{"model": "self-supervised audio encoder (BEST-RQ)", "hop_length": 160, "win_length": 512, "arch": "tdnn", "warmup_steps": 8000}
Rows from block 7 of a small self-supervised audio encoder (BEST-RQ), named by matrix and row number. Each number is 50 + 10 x the weight over its row's rms, rounded and kept within 0 to 99. All counts start at 0.
After each channel's rows are labels from the 100 clips, of 14976, where the channel reaches its highest value: "top examples" is what is common among them; "loudest" is the band of the loudest frequency at the time of the peak. Only what is clearly more common there than usual is listed. The data: chords played on synthesised instruments. In brackets: how many of the 100.
# conv: pointwise conv (model.blocks.7.conv.weight, 384x384x1), inputs 288-383

conv.8:54 63 62 27 60 47 51 50 50 28 41 49 58 56 49 55 36 51 45 40 41 58 60 70 64 44 50 49 51 46 59 59 72 48 70 52 56 40 47 56 60 58 38 45 57 43 50 54 64 55 53 50 47 67 46 41 36 41 49 59 55 71 47 48 49 47 57 55 43 60 62 30 54 58 39 57 55 46 49 43 56 41 38 51 27 32 48 50 57 37 50 45 45 56 22 47
top examples: white noise (28)
loudest: 4000 to 8000 Hz (80)

conv.94:42 52 51 43 53 39 57 36 60 53 40 51 47 66 56 42 72 39 56 51 56 49 62 47 25 42 56 50 53 44 52 70 68 22 66 11 56 44 53 69 46 47 50 48 61 50 99 60 56 46 64 55 44 49 51 72 55 33 42 44 50 44 46 64 55 45 46 49 36 50 45 44 36 67 42 54 45 44 59 52 57 35 44 63 54 33 53 43 55 35 46 63 40 62 52 50
top examples: thin (high-pass) (41)
loudest: 4000 to 8000 Hz (37)

conv.356:48 73 64 08 57 46 57 22 44 47 29 32 52 54 48 43 53 53 56 55 47 55 44 48 52 49 51 64 46 45 47 50 57 43 67 58 65 57 46 38 55 51 61 60 51 51 56 45 48 57 55 59 54 51 45 64 51 44 55 38 59 68 63 44 60 44 53 51 43 67 50 36 60 66 48 65 56 54 48 57 70 39 39 57 41 31 48 51 51 43 53 65 42 55 30 51
top examples: thin (high-pass) (74)
loudest: 4000 to 8000 Hz (30); 1000 to 2000 Hz (29)

conv.348:45 61 36 52 57 56 37 68 46 60 43 53 49 55 38 68 42 30 58 51 43 44 50 66 56 47 54 51 45 39 53 48 55 50 46 54 62 51 54 45 53 48 52 36 46 59 38 54 53 52 47 47 69 38 45 43 43 53 40 64 28 61 35 44 38 61 53 40 37 27 55 58 63 40 45 50 58 41 40 54 45 53 45 41 49 46 52 44 66 53 39 54 38 52 45 69
top examples: white noise (74)
loudest: 4000 to 8000 Hz (56)

conv.110:30 50 38 48 39 40 40 71 50 63 32 51 44 51 43 50 34 32 45 54 32 57 46 58 55 62 50 48 56 43 62 56 53 33 40 54 34 56 58 60 38 52 53 38 46 47 39 36 57 55 53 47 41 61 42 63 54 38 62 48 20 46 49 35 39 37 67 53 20 54 42 50 63 60 40 59 45 51 50 44 45 39 54 67 38 46 57 49 45 60 53 52 41 49 47 67
top examples: thin (high-pass) (36); white noise (28)
loudest: 4000 to 8000 Hz (36)

conv.39:46 50 47 53 37 57 54 50 54 54 45 37 49 31 42 37 55 48 54 49 51 49 51 48 51 45 63 55 44 38 55 39 53 53 47 42 40 61 52 55 41 47 48 43 51 75 54 53 37 45 63 54 45 58 55 55 49 49 41 38 48 51 55 42 63 29 38 45 54 49 55 49 49 50 36 30 43 24 45 53 43 48 27 51 34 37 54 60 64 54 62 72 37 54 35 43
top examples: thin (high-pass) (42)
loudest: 4000 to 8000 Hz (29)

conv.12:45 61 57 45 59 65 35 45 44 65 43 25 64 60 45 47 61 48 65 64 48 57 48 59 39 49 40 72 42 35 49 40 66 47 48 58 58 58 50 40 51 48 65 45 47 38 56 38 45 52 46 68 54 35 50 63 54 53 64 53 44 54 50 53 40 43 54 59 38 37 53 40 69 52 50 42 56 46 34 57 55 59 46 48 53 42 56 34 53 48 48 68 36 52 62 95
top examples: white noise (55)
loudest: 4000 to 8000 Hz (72)

conv.204:50 52 55 45 41 55 49 49 41 54 49 68 46 44 55 58 49 54 43 62 37 55 49 56 60 54 76 44 41 40 35 46 51 50 62 56 55 49 45 39 35 54 55 40 45 65 42 54 49 71 61 42 33 63 39 36 44 68 52 30 50 45 59 64 53 43 45 48 26 57 58 59 59 48 38 58 43 48 55 72 52 39 55 43 38 69 48 62 71 50 32 50 60 34 40 40
top examples: thin (high-pass) (47)
loudest: 4000 to 8000 Hz (45)

conv.166:55 63 61 42 50 68 53 40 46 59 37 43 55 37 61 50 49 53 45 63 41 64 49 54 58 67 63 58 37 40 48 36 43 52 57 68 54 69 43 21 56 52 65 52 50 48 38 28 38 54 35 58 31 43 51 55 55 53 61 56 38 71 52 41 58 53 59 55 48 56 53 56 80 42 55 65 56 42 52 62 58 44 59 60 52 46 62 45 51 62 52 56 54 51 39 56
top examples: white noise (53); thin (high-pass) (35)
loudest: 4000 to 8000 Hz (93)

conv.351:44 51 55 43 50 54 50 49 69 56 46 42 55 43 42 47 36 58 40 42 45 56 61 61 56 61 43 51 58 66 77 43 52 46 50 55 25 49 61 51 40 51 48 52 63 35 59 32 47 53 51 50 46 74 53 56 40 35 68 66 53 61 63 51 36 47 53 78 17 54 44 36 71 63 59 58 54 69 39 30 51 46 55 46 41 54 54 48 55 46 68 49 56 67 38 56
top examples: thin (high-pass) (38); white noise (27)
loudest: 4000 to 8000 Hz (40)

conv.21:38 56 39 37 47 42 41 44 47 39 55 60 50 63 54 61 41 44 50 64 27 59 53 65 63 69 50 52 46 40 54 64 55 50 56 62 45 62 68 48 35 65 65 53 53 49 52 37 56 64 42 32 36 47 43 54 53 47 56 46 38 56 42 52 45 37 61 54 44 49 46 51 78 64 43 58 62 63 43 50 63 47 61 61 41 23 55 46 55 61 38 51 54 45 55 64
top examples: thin (high-pass) (40); white noise (31)
loudest: 4000 to 8000 Hz (58)